A small GAN, trained from scratch: batches of 96.
Rows from block 8 of the discriminator, named by matrix and row number. Each number is 200 + 30 x the weight over the matrix's rms, rounded and kept within 0 to 999. All counts start at 0.
# convs0: first 3x3 conv (discriminator.blocks.8.convs.0.weight, 240x240x3x3), inputs 224-239, a 3x3 kernel for each
convs0.32,139,116,212,243,131,178,242,171,231,164,179,211,136,177,196,205,180,205,164,126,194,178,240,242,201,204,238,185,141,136,186,243,195,189,144,128,98,145,202,260,153,124,204,110,108,199,173,222,201,217,186,215,164,174,187,172,204,174,252,187,224,176,205,219,128,187,238,206,176,223,181,251,234,232,190,138,158,226,253,144,145,239,213,161,180,248,195,192,201,253,198,184,224,247,156,218,220,156,262,183,197,197,154,232,196,200,137,173,186,194,302,176,174,118,264,258,158,220,187,218,184,195,209,213,198,226,205,211,156,181,114,190,186,189,154,204,230,146,151,189,147,284,157,114
convs0.33,256,199,274,190,208,193,175,198,187,221,217,275,162,181,240,176,157,212,213,214,179,156,192,193,198,252,245,184,281,176,231,152,246,276,337,217,204,195,130,154,163,150,240,252,154,175,189,220,216,202,189,147,262,155,189,214,184,222,203,192,182,166,177,236,164,190,203,196,157,184,217,196,193,226,167,207,206,173,234,172,152,178,178,169,168,185,197,176,160,223,155,147,226,220,219,124,206,265,183,224,193,190,236,187,210,232,204,125,134,102,160,139,191,292,241,81,195,243,176,178,216,188,184,185,231,206,167,204,211,268,177,204,223,209,260,194,175,269,193,121,229,184,269,316
convs0.34,234,296,186,194,246,139,197,230,228,223,280,220,255,233,257,139,158,135,209,242,147,158,202,195,216,171,168,252,193,231,190,199,168,189,121,146,234,222,121,315,276,189,223,224,234,212,222,170,169,171,192,211,206,187,189,214,194,171,239,175,213,181,188,181,205,211,144,201,203,181,168,223,197,178,169,225,195,161,234,179,251,247,203,259,223,174,181,150,179,221,255,187,236,208,138,178,201,167,113,189,201,189,165,209,176,190,236,209,103,169,175,271,206,190,167,229,224,165,209,188,187,162,193,241,165,190,259,203,224,186,182,256,133,178,149,232,109,259,289,142,179,226,179,314
convs0.35,110,171,185,175,176,221,210,205,277,215,187,144,216,221,167,183,237,234,219,216,192,182,212,158,240,198,203,207,136,195,122,151,128,176,136,212,243,144,242,204,120,245,217,193,198,176,149,145,183,145,182,172,230,208,188,198,203,190,220,192,185,211,226,205,170,219,198,205,210,159,212,225,179,209,170,230,243,208,229,248,214,208,204,281,193,236,159,241,166,204,169,196,175,166,173,118,229,232,202,247,192,238,169,231,208,235,216,229,171,169,204,218,212,144,175,119,137,232,254,164,202,183,117,189,217,237,194,210,191,122,179,178,150,161,229,172,205,141,186,230,252,213,269,273
convs0.36,203,173,183,219,189,201,160,193,209,212,207,201,207,174,209,190,218,189,211,173,194,189,220,193,241,145,206,191,186,218,202,196,224,197,192,163,147,170,168,175,195,196,233,185,211,169,190,186,164,219,173,224,181,199,214,202,226,212,184,229,188,184,170,178,258,198,167,204,205,245,222,171,160,169,214,196,211,219,159,230,193,228,192,200,222,190,250,231,207,183,181,192,179,207,227,199,210,192,227,161,177,209,168,207,244,251,196,212,194,224,185,205,210,189,237,179,207,201,223,216,204,227,228,197,254,206,178,205,217,149,188,190,197,221,203,203,241,217,196,198,245,190,193,230
convs0.37,190,210,207,191,178,195,179,216,157,232,193,158,229,175,208,163,190,194,209,187,197,191,236,214,179,201,201,172,217,198,237,219,211,192,198,187,216,197,177,145,231,180,206,200,174,183,201,201,201,185,210,208,194,204,202,153,229,231,188,201,238,159,202,185,219,189,234,187,190,191,205,194,192,211,179,225,185,196,222,211,208,252,205,197,178,147,189,192,212,195,232,169,198,205,217,224,183,200,187,204,193,203,185,236,229,183,182,203,222,214,213,212,184,159,174,206,229,233,182,193,175,222,180,180,206,207,189,214,196,197,229,187,198,189,241,235,214,183,192,184,183,202,234,208
convs0.38,138,207,191,108,195,188,175,186,221,209,207,212,129,197,288,212,181,254,206,212,185,208,208,201,200,183,160,182,234,218,153,177,216,147,183,218,133,171,222,113,192,172,186,230,158,182,230,190,145,206,187,191,221,214,230,188,210,188,240,238,218,209,203,276,199,231,254,196,198,246,242,170,298,244,221,218,268,200,301,238,106,213,207,188,216,176,239,180,221,183,222,231,165,199,170,143,146,195,205,191,155,167,148,289,200,208,177,183,200,193,158,202,217,152,164,222,204,169,195,183,167,204,201,176,158,211,250,199,221,141,100,160,205,138,213,192,208,272,158,268,198,155,207,191
convs0.39,196,230,209,155,189,204,190,202,184,203,226,214,193,224,216,186,208,176,219,178,208,201,253,230,199,228,215,212,207,244,206,177,206,216,200,208,204,196,206,209,197,169,191,226,201,219,232,157,225,211,202,214,189,230,185,207,170,211,204,195,173,192,210,186,193,250,201,203,197,249,195,212,165,215,211,203,196,163,200,234,225,195,216,179,199,245,171,213,195,220,199,220,200,162,187,166,189,202,204,190,226,195,223,173,223,196,187,175,206,214,217,236,173,192,235,140,219,159,178,157,201,199,221,213,163,203,196,214,198,200,232,178,194,181,201,163,197,214,182,204,219,183,213,203
convs0.40,200,186,164,191,197,236,202,221,199,173,201,224,198,203,185,187,221,194,187,220,226,195,182,211,206,214,182,236,205,198,219,208,200,223,183,204,214,219,192,209,200,210,208,188,177,198,195,217,255,183,211,211,201,210,181,182,197,173,191,193,195,224,188,193,160,203,193,211,201,205,198,164,168,166,194,224,198,216,195,244,169,228,203,184,219,179,192,208,187,182,204,216,210,209,149,191,197,213,199,229,184,222,206,194,191,197,209,164,172,190,234,207,208,227,226,200,219,220,209,198,228,187,174,210,227,201,186,215,192,192,202,223,221,196,174,198,200,219,172,189,203,218,189,217
convs0.41,158,194,186,236,198,206,195,192,194,237,216,190,213,220,236,158,214,182,203,149,203,159,190,195,179,172,199,230,185,187,214,196,183,181,167,171,224,204,185,178,188,183,195,206,177,173,210,207,222,181,204,154,232,210,181,195,227,225,209,184,178,234,197,227,221,180,237,192,234,173,245,216,218,177,207,187,194,184,187,163,209,156,233,194,214,222,179,223,158,256,169,213,185,185,181,176,178,169,211,201,187,156,148,185,177,180,221,180,158,209,236,232,208,224,200,194,168,232,189,203,176,196,234,207,196,180,191,172,205,200,167,196,179,199,161,212,224,239,202,202,214,193,214,232
convs0.42,224,225,179,205,185,222,206,190,206,238,220,215,183,173,189,212,221,204,215,174,198,213,189,185,202,240,193,176,242,182,198,196,216,214,194,196,199,171,203,237,193,185,197,215,222,215,179,220,212,212,202,205,227,216,219,197,220,239,224,191,222,189,207,220,220,212,162,175,184,198,194,210,188,215,218,205,202,177,175,211,160,198,155,179,190,208,188,213,188,220,197,169,196,173,201,193,203,214,177,217,188,210,194,209,205,199,218,195,245,199,193,209,173,211,187,195,211,197,168,175,197,178,212,205,208,225,201,233,209,195,182,194,225,215,187,222,201,180,178,196,194,231,189,192
convs0.43,212,230,244,230,241,275,300,251,228,190,209,215,200,139,255,209,184,177,168,157,201,201,205,218,217,166,188,263,226,119,185,243,125,153,179,172,223,250,125,254,198,146,237,201,176,177,148,194,189,219,179,212,213,217,212,200,184,173,212,168,166,184,91,167,203,245,218,233,198,194,263,193,232,255,167,185,234,188,263,226,183,258,233,177,189,226,220,186,266,197,211,180,195,130,236,163,146,201,202,210,212,193,229,152,220,253,215,178,246,229,191,187,168,204,257,185,201,215,194,168,212,114,182,122,213,179,213,245,165,176,210,227,255,207,168,280,141,188,167,139,131,205,217,217
convs0.44,218,225,225,161,198,228,175,212,141,176,194,160,208,217,196,174,196,231,223,193,216,192,206,233,209,147,197,191,203,259,208,143,210,183,205,226,193,196,179,255,126,121,209,204,226,206,228,202,142,219,217,181,190,227,205,249,225,221,245,188,156,204,156,172,172,221,257,213,253,202,156,176,224,241,261,260,235,321,182,134,291,180,134,214,146,202,184,172,145,197,173,161,216,163,187,192,154,153,132,187,186,223,202,235,155,155,216,241,219,218,168,194,173,191,190,191,286,237,200,161,193,227,161,159,238,195,236,232,166,225,193,177,170,125,170,259,268,221,138,285,294,187,157,158
convs0.45,183,179,193,163,201,173,196,189,184,188,197,201,148,216,190,248,211,209,192,182,198,200,167,216,184,169,234,183,217,227,213,220,191,216,223,194,235,201,212,197,176,170,195,196,204,236,217,203,210,209,198,195,144,224,184,205,208,217,222,187,189,200,187,228,151,197,197,203,207,209,165,211,181,179,168,220,205,204,166,183,243,216,179,192,228,164,202,170,172,224,261,236,180,185,183,194,241,207,192,194,227,193,213,244,238,188,175,148,227,203,185,201,190,186,212,174,216,205,230,182,216,240,158,189,208,195,218,178,190,183,225,237,221,215,214,162,224,183,157,195,181,198,222,218
convs0.46,171,194,160,231,202,219,183,238,203,292,162,243,200,197,218,154,145,204,120,239,212,182,194,220,216,164,177,199,190,251,218,168,185,210,161,196,222,221,211,161,166,247,210,196,196,163,210,174,207,214,171,277,211,122,230,175,189,181,182,222,155,234,219,163,205,190,217,196,194,170,221,188,268,185,239,148,182,225,152,213,207,203,254,226,199,254,205,183,201,208,141,206,215,206,212,173,227,188,203,238,115,231,203,200,192,197,257,251,205,194,183,211,218,162,227,209,204,182,213,220,186,222,149,231,252,170,261,178,198,228,232,179,204,102,188,241,200,183,171,261,226,189,218,227
convs0.47,171,164,247,150,194,324,213,163,246,251,225,249,174,263,208,192,216,242,173,189,221,217,243,212,182,206,240,238,161,206,157,179,188,204,135,179,207,170,238,166,204,220,204,167,218,219,237,199,197,252,220,167,247,187,233,182,207,213,215,226,219,172,236,230,185,190,262,170,144,220,201,244,217,195,241,200,233,274,159,139,156,213,233,258,244,228,121,237,194,246,149,110,119,141,123,220,222,191,178,222,216,157,266,289,207,176,197,155,139,197,315,162,195,316,175,242,129,204,263,207,223,226,164,181,240,191,221,163,127,216,189,237,217,261,222,177,243,160,160,236,227,154,240,200
convs0.48,198,117,165,250,234,183,159,125,184,150,137,128,205,195,235,255,174,219,171,227,157,247,203,171,235,212,239,208,219,227,191,188,101,232,199,208,222,209,181,180,174,241,175,169,244,161,196,204,205,208,215,213,140,222,176,197,147,244,234,206,168,223,193,160,181,120,198,211,169,162,168,203,207,243,252,179,176,197,149,206,179,223,210,199,175,192,246,165,151,134,182,111,146,173,183,192,204,190,147,172,241,197,225,152,236,196,234,155,200,166,181,254,177,216,193,223,198,174,173,197,180,172,163,238,143,164,184,188,222,161,168,141,243,226,158,244,253,212,172,158,153,203,164,190
convs0.49,150,197,188,149,159,138,172,118,141,218,226,201,180,209,255,274,248,273,191,225,225,131,171,234,219,190,181,195,167,217,169,195,174,206,158,235,214,182,169,133,205,158,101,99,203,256,169,211,155,248,214,224,155,213,211,178,186,179,147,219,183,229,212,161,226,188,241,217,204,231,231,193,294,165,176,169,273,171,105,129,119,227,229,168,157,173,214,253,234,219,217,155,266,194,220,246,180,181,208,189,176,232,195,211,182,227,172,169,225,137,115,151,269,86,96,198,217,222,222,251,228,212,186,267,171,202,199,164,164,266,175,225,212,253,214,199,216,177,273,266,220,118,205,234
convs0.50,219,182,197,208,184,209,196,183,196,217,175,188,181,185,187,185,181,201,237,216,178,212,199,224,203,224,188,214,203,165,195,201,185,180,214,154,204,189,205,173,191,199,190,198,202,252,172,169,182,184,243,181,189,200,197,204,193,209,192,194,205,193,197,194,189,192,217,195,168,202,195,223,199,209,203,187,221,181,177,182,220,210,203,182,185,220,192,203,180,203,187,223,177,222,198,206,198,199,186,183,168,221,212,191,182,204,207,181,202,198,185,169,174,204,248,192,196,175,188,213,217,230,200,170,191,195,194,189,186,208,207,167,221,202,221,207,194,162,202,179,207,192,252,230
convs0.51,223,225,191,162,176,231,160,180,184,266,253,183,187,192,211,210,178,201,145,176,207,204,165,206,180,225,210,218,206,144,176,179,155,182,220,147,182,188,130,185,225,208,210,223,232,201,222,211,243,179,245,221,237,255,225,246,155,181,170,190,171,228,170,178,161,193,167,163,190,174,156,252,177,198,195,154,219,177,155,193,196,170,192,197,217,225,277,199,196,209,143,200,225,206,219,237,264,196,200,215,232,206,228,145,215,224,209,194,197,213,160,204,223,166,206,254,212,235,228,202,186,229,209,197,224,218,193,217,194,211,190,178,199,160,216,192,129,165,214,239,215,230,213,180
convs0.52,152,222,184,216,171,156,190,143,177,180,271,154,196,238,161,240,146,154,154,129,184,234,210,194,183,169,254,196,225,204,152,187,198,116,169,215,190,214,189,213,225,225,202,228,149,226,186,209,199,213,167,215,207,238,178,209,156,198,218,196,183,164,170,164,103,203,216,158,163,196,251,138,154,232,251,161,148,210,217,218,210,162,193,182,200,229,165,190,245,278,215,207,155,227,178,185,240,213,171,190,201,236,182,259,214,255,244,187,252,266,190,144,198,179,224,165,172,230,230,207,184,162,197,250,239,218,135,128,233,171,193,179,208,202,189,166,240,172,175,162,209,308,196,232
convs0.53,213,207,159,192,183,211,164,184,193,177,209,186,172,198,148,180,160,178,209,173,214,238,202,217,199,167,188,179,157,169,217,194,207,158,180,184,257,209,182,233,194,185,224,191,197,180,172,203,191,201,190,204,173,171,212,237,223,219,251,206,195,209,193,212,222,177,207,204,208,187,197,217,217,229,182,220,204,162,183,160,189,210,165,183,230,183,194,180,195,207,189,203,199,222,191,203,203,209,180,247,220,181,200,162,190,219,194,212,209,192,212,218,208,199,200,199,190,222,207,197,200,168,214,190,196,182,219,225,176,203,198,203,219,175,215,243,184,203,148,177,232,180,210,209
convs0.54,164,168,178,209,257,261,254,231,188,192,213,197,197,214,216,179,168,232,251,251,228,153,181,186,236,208,212,145,171,196,200,227,203,196,173,232,188,207,185,237,194,217,233,202,168,214,212,132,222,223,206,176,243,230,162,216,177,185,221,245,188,227,224,228,211,188,228,204,272,246,271,227,230,184,200,234,211,175,175,162,213,171,153,199,189,216,206,216,232,169,196,168,217,189,223,209,206,222,194,232,184,201,149,203,217,159,221,196,170,196,204,182,219,136,202,228,178,169,206,233,251,207,239,178,206,186,174,219,219,136,163,199,153,161,211,196,150,242,152,160,149,211,218,199
convs0.55,200,206,166,225,157,250,214,198,217,212,259,213,157,188,209,234,220,173,164,212,186,232,200,239,189,178,191,181,215,236,188,200,144,187,192,143,227,154,197,183,180,241,194,160,204,213,150,245,165,194,181,185,119,135,233,183,173,178,183,178,163,179,136,142,134,235,246,251,201,210,178,212,208,183,118,227,227,236,210,187,152,205,174,250,222,166,238,244,196,349,187,194,292,250,197,258,160,206,190,198,210,172,236,188,204,210,218,189,212,185,198,199,282,198,150,154,192,207,198,158,196,138,202,159,208,182,188,187,198,259,186,208,171,181,180,181,171,204,223,220,230,155,216,113
convs0.56,222,217,177,174,199,217,212,189,213,191,197,219,174,205,203,190,196,170,221,179,176,189,194,224,230,176,188,203,208,197,204,225,183,177,186,209,176,189,212,187,203,194,215,198,185,204,187,207,195,196,218,198,201,213,183,200,193,237,201,208,177,183,203,189,217,197,202,211,161,204,181,215,217,209,203,206,200,197,187,187,198,215,192,221,227,199,200,201,194,174,197,209,181,186,198,202,200,195,206,230,244,155,181,184,215,200,213,207,197,193,217,191,197,207,200,183,217,221,197,200,206,195,222,175,178,199,199,172,171,207,216,226,223,213,223,221,204,224,215,213,225,216,194,186
convs0.57,234,196,223,206,217,219,220,194,188,174,225,196,233,213,262,217,196,214,224,208,241,226,193,235,214,225,154,221,216,188,206,168,209,200,191,199,200,175,234,170,232,226,219,184,168,214,216,156,203,236,202,172,182,203,203,198,171,225,180,177,216,218,245,209,193,207,186,197,214,249,201,181,201,178,175,199,212,214,198,212,185,171,174,206,220,198,183,218,213,202,186,207,200,204,190,206,229,206,206,227,219,192,240,182,168,214,208,172,193,160,237,191,179,218,190,185,199,161,204,184,226,172,215,195,228,223,200,202,192,220,192,227,180,192,231,230,191,206,182,164,207,168,215,216
convs0.58,171,181,185,180,226,177,211,190,172,188,199,173,182,213,182,213,214,173,203,215,139,160,228,187,233,207,200,213,204,195,206,260,195,166,192,217,229,201,205,187,210,201,158,247,223,199,173,194,194,245,251,193,226,227,235,175,237,181,222,183,168,187,218,203,186,239,218,191,150,210,151,151,206,224,197,174,189,175,177,188,209,170,223,217,203,203,182,200,198,184,225,179,145,202,223,240,203,242,233,221,230,217,203,186,207,216,209,199,188,204,170,215,216,230,160,197,171,201,196,263,158,186,141,212,231,185,212,170,216,191,234,209,183,230,237,242,163,198,176,224,184,166,237,192
convs0.59,217,218,227,185,160,196,215,213,207,216,208,253,190,215,237,214,228,246,232,155,231,194,187,207,206,188,171,175,189,188,232,204,228,206,217,224,190,213,192,248,175,211,212,190,198,238,135,249,224,203,207,211,200,190,217,188,203,220,194,208,210,226,206,181,200,201,189,211,198,193,201,146,196,180,219,167,181,178,183,151,175,231,198,177,192,222,184,188,180,225,235,188,197,224,202,177,249,228,231,256,205,175,270,194,235,212,183,199,231,165,209,263,223,237,227,190,176,241,233,239,251,213,200,160,195,202,215,204,202,221,228,223,189,205,217,226,180,175,237,192,208,187,172,166
convs0.60,180,225,199,209,201,172,196,182,190,219,187,203,154,226,218,184,187,232,248,237,259,231,199,166,185,189,217,203,194,188,159,200,189,191,170,206,160,184,167,194,182,215,212,225,187,248,185,192,199,185,191,236,190,123,209,197,195,213,203,197,196,183,232,228,176,209,202,175,236,194,219,227,174,222,162,182,189,182,139,187,205,189,201,233,178,214,218,210,208,179,204,163,213,167,188,151,244,200,221,203,199,268,191,236,190,200,210,188,210,197,192,155,202,188,213,203,213,230,189,235,211,235,203,238,210,227,171,186,196,198,196,212,199,234,203,193,229,194,141,204,239,182,204,244
convs0.61,186,196,165,213,219,204,205,202,122,212,134,206,133,193,188,186,192,246,204,183,238,163,194,236,192,193,170,156,203,184,113,195,175,157,183,247,212,182,238,225,205,168,250,229,196,222,224,148,161,176,203,145,178,202,218,268,251,207,182,197,189,200,237,219,210,204,209,185,282,253,229,215,199,220,221,179,224,174,191,171,188,159,145,234,198,164,256,173,209,180,151,179,196,220,161,204,179,225,186,171,159,165,218,247,198,202,123,177,210,230,189,143,188,190,137,197,175,196,217,203,217,175,193,234,202,192,188,156,215,214,194,177,150,202,224,149,177,230,202,160,201,141,185,166
convs0.62,208,174,191,187,158,203,196,194,206,177,196,230,192,212,208,137,178,198,154,177,223,282,229,192,175,212,182,169,174,184,224,193,222,196,217,198,210,173,195,193,175,190,198,208,184,200,168,210,280,206,199,188,186,214,177,216,228,197,212,229,187,174,220,206,182,158,212,177,184,203,183,234,188,200,182,219,219,192,220,224,192,208,217,212,178,242,224,210,208,172,166,215,178,218,208,187,177,191,218,191,176,200,245,193,210,212,193,189,196,153,239,212,193,207,228,199,208,218,217,219,177,246,196,190,239,199,190,208,178,211,202,247,228,209,164,225,190,214,224,174,202,208,242,179
convs0.63,215,216,174,207,196,188,158,217,181,195,191,192,198,217,222,114,231,199,226,207,164,194,205,202,179,200,220,208,173,176,212,193,202,220,189,210,198,204,171,214,160,177,178,215,216,190,175,187,185,192,210,178,226,208,171,198,203,183,186,199,198,173,185,179,219,192,234,192,184,177,217,152,237,199,200,232,179,177,185,193,211,216,213,200,183,218,190,217,181,185,212,190,196,199,185,212,224,207,147,226,200,228,216,168,203,214,216,204,203,217,195,150,204,205,166,204,204,222,202,207,195,176,215,206,215,205,169,200,186,181,221,223,221,159,194,240,160,237,209,222,211,201,180,198
convs0.64,191,189,181,186,179,201,202,223,225,239,199,143,239,215,216,177,167,180,186,216,200,207,217,174,243,176,186,173,187,213,203,189,164,167,178,202,195,222,187,203,225,200,164,190,213,198,190,179,170,180,185,203,256,216,214,280,235,209,205,160,161,206,195,203,193,194,206,217,222,158,186,218,207,198,158,231,193,200,206,236,203,256,162,216,254,169,210,254,171,159,203,184,224,207,176,217,167,193,183,220,191,118,208,155,163,162,148,178,212,195,125,191,219,208,190,215,204,212,177,194,189,225,129,217,174,214,235,201,261,204,196,164,199,190,235,268,237,229,218,209,223,190,219,185
convs0.65,223,210,230,205,188,155,192,177,173,179,209,182,198,179,196,161,208,178,169,190,186,264,176,246,185,169,188,225,133,176,202,189,227,243,220,170,206,201,256,233,186,219,212,174,138,204,197,174,225,212,193,200,181,202,186,197,220,177,126,201,237,208,178,196,271,154,217,212,139,197,256,167,248,202,171,212,184,213,212,212,182,159,207,172,212,254,178,223,210,165,199,196,202,239,123,165,214,225,188,161,189,164,148,221,208,227,197,157,285,202,213,217,225,177,289,140,196,236,187,245,152,186,209,196,197,199,222,235,237,224,184,276,274,180,161,208,178,147,187,147,194,228,208,115
convs0.66,199,218,257,158,244,222,174,183,149,246,212,181,231,176,196,208,133,253,199,150,252,193,158,207,187,236,184,188,212,175,167,268,213,232,226,196,183,159,195,214,199,217,200,207,209,178,172,206,248,211,100,207,200,194,157,195,205,250,178,205,211,260,210,150,256,196,198,213,187,223,176,262,201,191,224,158,173,249,212,206,239,161,206,199,262,201,269,227,187,237,212,191,210,229,209,210,213,224,198,210,188,197,211,241,188,210,209,195,188,221,171,186,207,192,185,231,236,184,229,183,164,209,177,200,243,190,248,188,146,233,206,195,231,179,178,187,173,259,210,211,185,255,265,198
convs0.67,214,224,205,194,192,181,198,226,204,206,210,154,204,220,230,197,208,220,214,170,194,211,231,222,221,200,200,187,210,187,207,201,250,174,179,197,164,218,187,182,212,213,179,153,186,163,191,199,177,209,190,244,191,187,191,186,195,213,186,193,160,198,175,195,210,221,178,191,166,208,214,204,178,176,204,202,202,204,194,194,205,182,208,200,202,211,225,214,218,218,229,204,175,224,222,209,205,209,191,180,218,228,237,213,175,190,196,195,175,201,179,193,199,206,205,151,206,203,195,159,195,188,200,227,201,220,198,228,236,236,201,153,210,239,182,206,209,212,220,194,233,218,203,191
convs0.68,209,208,191,200,235,228,221,192,206,217,209,229,190,173,181,185,202,208,180,177,224,189,216,198,181,193,198,175,192,190,209,192,192,216,210,199,206,156,206,196,183,212,187,188,206,200,216,177,209,206,189,207,206,205,183,184,178,205,185,203,189,175,223,210,222,213,245,183,218,210,200,198,204,225,196,200,194,156,179,185,207,203,196,201,222,182,182,173,196,209,203,218,199,184,207,202,206,187,185,191,221,209,174,211,185,191,209,209,204,162,182,164,208,187,211,171,201,210,184,186,207,235,192,185,212,198,180,238,204,201,224,201,178,198,196,191,168,213,210,203,192,195,190,192
convs0.69,194,234,198,147,187,190,184,137,153,226,166,156,171,141,149,177,178,219,158,169,151,200,199,169,201,157,186,205,263,185,203,189,125,190,146,111,226,244,201,169,218,174,192,141,170,231,210,145,230,202,221,192,170,203,195,195,225,244,157,187,155,223,201,213,212,213,177,218,145,161,206,219,206,194,196,154,230,169,161,205,153,214,196,165,226,179,219,152,164,211,224,219,166,252,236,202,253,225,209,202,164,221,151,191,183,126,215,143,153,200,268,154,213,227,193,212,203,209,157,169,194,226,251,225,150,238,126,204,171,207,186,187,169,150,136,259,244,169,175,219,179,197,270,147
convs0.70,193,197,147,183,202,82,203,171,172,172,239,169,186,182,171,217,196,210,115,212,187,207,209,169,203,199,188,174,185,146,202,194,160,156,153,223,233,161,200,160,218,169,191,239,168,190,201,239,206,213,167,189,183,182,236,214,212,223,226,178,166,161,160,115,211,118,194,227,158,110,258,155,187,233,227,200,205,199,155,204,172,192,225,227,198,179,182,231,228,210,183,196,235,227,229,127,248,249,167,211,180,194,205,126,216,188,214,250,209,258,216,218,217,242,184,225,253,193,174,211,259,200,172,196,178,173,167,175,207,147,190,216,162,210,213,200,261,244,196,246,176,308,160,158
convs0.71,185,227,228,213,193,165,166,176,236,166,183,220,189,179,182,226,169,217,214,214,201,210,239,184,191,143,196,170,181,182,208,135,220,156,174,203,187,207,199,218,234,202,167,207,186,190,192,234,242,209,178,210,224,209,195,187,228,244,186,208,259,152,175,168,203,218,193,229,183,133,179,204,193,263,211,170,239,231,183,234,194,221,235,172,209,191,201,187,160,215,161,202,229,215,197,172,169,148,194,177,187,200,217,219,202,189,240,236,232,171,217,227,196,185,217,210,199,181,221,177,235,235,212,200,196,239,198,187,159,185,172,188,165,206,221,148,266,246,211,186,207,269,255,209
convs0.72,204,205,196,237,220,200,240,194,221,212,199,200,198,187,197,255,226,232,238,210,199,185,171,200,199,203,203,220,157,185,197,210,192,211,240,190,159,213,180,240,190,224,208,206,237,197,246,242,206,253,198,207,216,166,205,204,164,225,179,196,231,215,206,219,199,215,165,189,190,191,209,232,238,195,238,203,176,210,205,215,203,168,210,188,191,171,229,222,181,215,170,211,169,223,179,223,202,203,227,199,218,191,190,212,207,191,219,171,197,213,194,178,180,219,189,209,236,227,199,181,210,197,202,200,229,192,189,229,208,217,189,180,194,199,234,163,195,152,161,203,195,189,139,196
convs0.73,223,210,218,222,226,230,211,212,225,200,197,162,117,198,156,173,260,184,188,163,182,202,170,208,197,186,177,198,203,205,205,163,216,267,199,229,162,175,203,171,201,250,220,213,241,208,223,202,195,273,215,179,229,215,198,152,198,228,215,188,195,171,225,200,196,226,188,200,204,222,180,270,197,189,234,148,180,151,230,198,161,249,171,204,146,233,221,237,222,154,253,151,153,246,144,196,205,138,146,135,237,220,175,208,161,217,237,155,207,210,195,166,195,116,208,208,203,163,190,213,205,188,174,226,205,194,238,261,259,267,241,210,298,184,213,174,211,211,180,198,152,263,228,248
convs0.74,214,201,184,176,232,200,202,251,185,212,200,185,184,190,177,212,201,231,238,200,230,197,210,240,230,202,179,189,265,147,225,242,195,215,293,238,217,219,139,154,235,206,144,218,190,224,170,232,184,226,212,196,174,214,187,145,210,154,206,203,226,162,241,211,201,184,193,203,200,220,181,225,184,125,191,155,201,220,187,151,178,178,211,190,208,205,236,174,214,237,251,191,236,250,205,185,292,217,162,172,184,188,175,221,224,185,236,167,191,163,216,240,186,226,216,217,264,164,206,189,143,236,219,212,230,197,157,234,141,159,221,189,200,271,200,257,231,197,225,245,229,173,219,230
convs0.75,156,222,189,252,163,221,220,145,205,198,192,203,197,220,196,226,195,169,222,189,187,209,158,210,192,180,212,201,187,163,198,188,203,169,207,207,191,229,189,213,193,211,213,188,223,192,144,174,159,174,193,202,200,197,210,212,213,183,192,170,225,189,188,175,211,185,194,239,202,176,218,175,213,159,212,202,223,194,165,182,156,199,237,171,229,164,241,198,214,189,208,199,203,222,212,213,229,211,215,186,230,232,185,213,201,191,228,197,230,184,174,189,185,200,247,195,224,194,204,186,222,187,201,193,229,203,198,200,204,198,197,194,203,229,209,204,202,186,157,185,194,212,192,187
convs0.76,205,174,186,225,202,192,195,199,153,217,216,190,197,184,203,215,204,184,173,205,195,177,218,237,169,192,193,196,223,187,206,234,222,193,178,201,191,200,184,200,196,196,195,198,226,221,213,178,179,234,211,217,194,208,193,200,195,162,190,162,209,197,200,188,192,163,204,228,224,211,188,189,188,195,218,204,166,168,211,231,210,179,188,167,189,174,190,206,229,202,174,159,232,232,181,187,194,209,184,251,194,212,203,221,185,178,171,195,173,189,205,202,190,235,235,240,174,214,190,183,237,174,193,183,208,218,184,221,216,202,167,193,209,210,172,184,202,206,227,218,212,180,169,201
convs0.77,206,223,188,224,176,204,199,196,170,181,192,231,232,206,189,205,166,200,203,239,171,184,210,187,198,208,194,214,218,201,222,188,211,199,217,189,207,208,178,156,224,209,202,207,225,204,167,219,192,179,184,203,186,210,172,258,190,196,164,213,208,173,173,189,201,187,197,185,151,199,240,217,171,203,180,174,210,189,202,189,208,238,214,159,196,178,189,197,208,194,244,185,188,214,225,190,189,177,213,201,214,195,184,191,170,225,200,191,182,184,172,207,221,230,208,197,227,221,199,222,208,203,207,195,184,218,185,193,234,202,203,187,192,222,218,209,216,194,215,217,221,213,203,198
convs0.78,206,227,161,191,231,188,169,207,212,180,170,190,255,168,210,241,224,178,166,202,199,179,203,165,211,233,212,176,201,229,191,261,213,244,204,278,174,248,209,232,195,237,147,177,191,162,177,209,172,189,209,144,194,195,193,188,200,207,205,224,256,161,171,236,171,194,173,199,165,225,197,191,196,193,187,238,210,166,171,175,180,210,191,221,196,183,185,222,199,160,173,211,228,272,219,219,247,247,216,221,240,184,225,203,178,220,226,182,225,259,219,226,149,240,233,178,188,187,227,212,186,192,233,204,215,195,205,236,215,186,182,178,237,214,249,187,197,200,179,156,208,142,242,173
convs0.79,205,231,198,211,220,222,214,157,199,214,194,185,201,187,144,219,223,198,218,215,163,191,165,225,206,223,138,171,236,215,198,213,228,201,310,232,233,213,220,180,189,211,221,160,235,199,203,235,216,192,211,233,252,196,200,205,168,170,183,228,220,228,245,174,152,166,167,246,230,138,255,160,199,215,218,189,162,185,156,162,184,167,160,199,180,234,213,194,196,215,226,194,205,251,169,191,204,245,200,220,220,158,183,218,217,217,187,185,190,188,167,167,202,168,160,210,154,179,218,198,167,208,220,186,215,230,172,191,170,154,168,221,165,157,270,217,197,206,200,162,192,204,188,165
convs0.80,187,234,206,223,223,252,189,228,172,209,191,169,123,184,184,179,225,231,205,210,179,202,252,222,194,201,209,193,186,185,190,246,216,218,213,177,194,180,172,187,189,192,165,226,129,234,212,213,200,202,216,199,212,212,184,158,215,234,174,247,220,166,222,157,197,220,197,234,153,154,189,212,217,189,202,201,221,206,177,216,233,196,206,233,185,180,202,205,193,257,230,207,225,209,230,206,178,206,263,168,222,202,178,207,168,166,153,172,219,209,208,182,192,177,221,205,178,183,165,189,200,209,203,182,195,202,157,194,150,142,255,153,155,209,117,208,177,225,200,213,204,246,221,208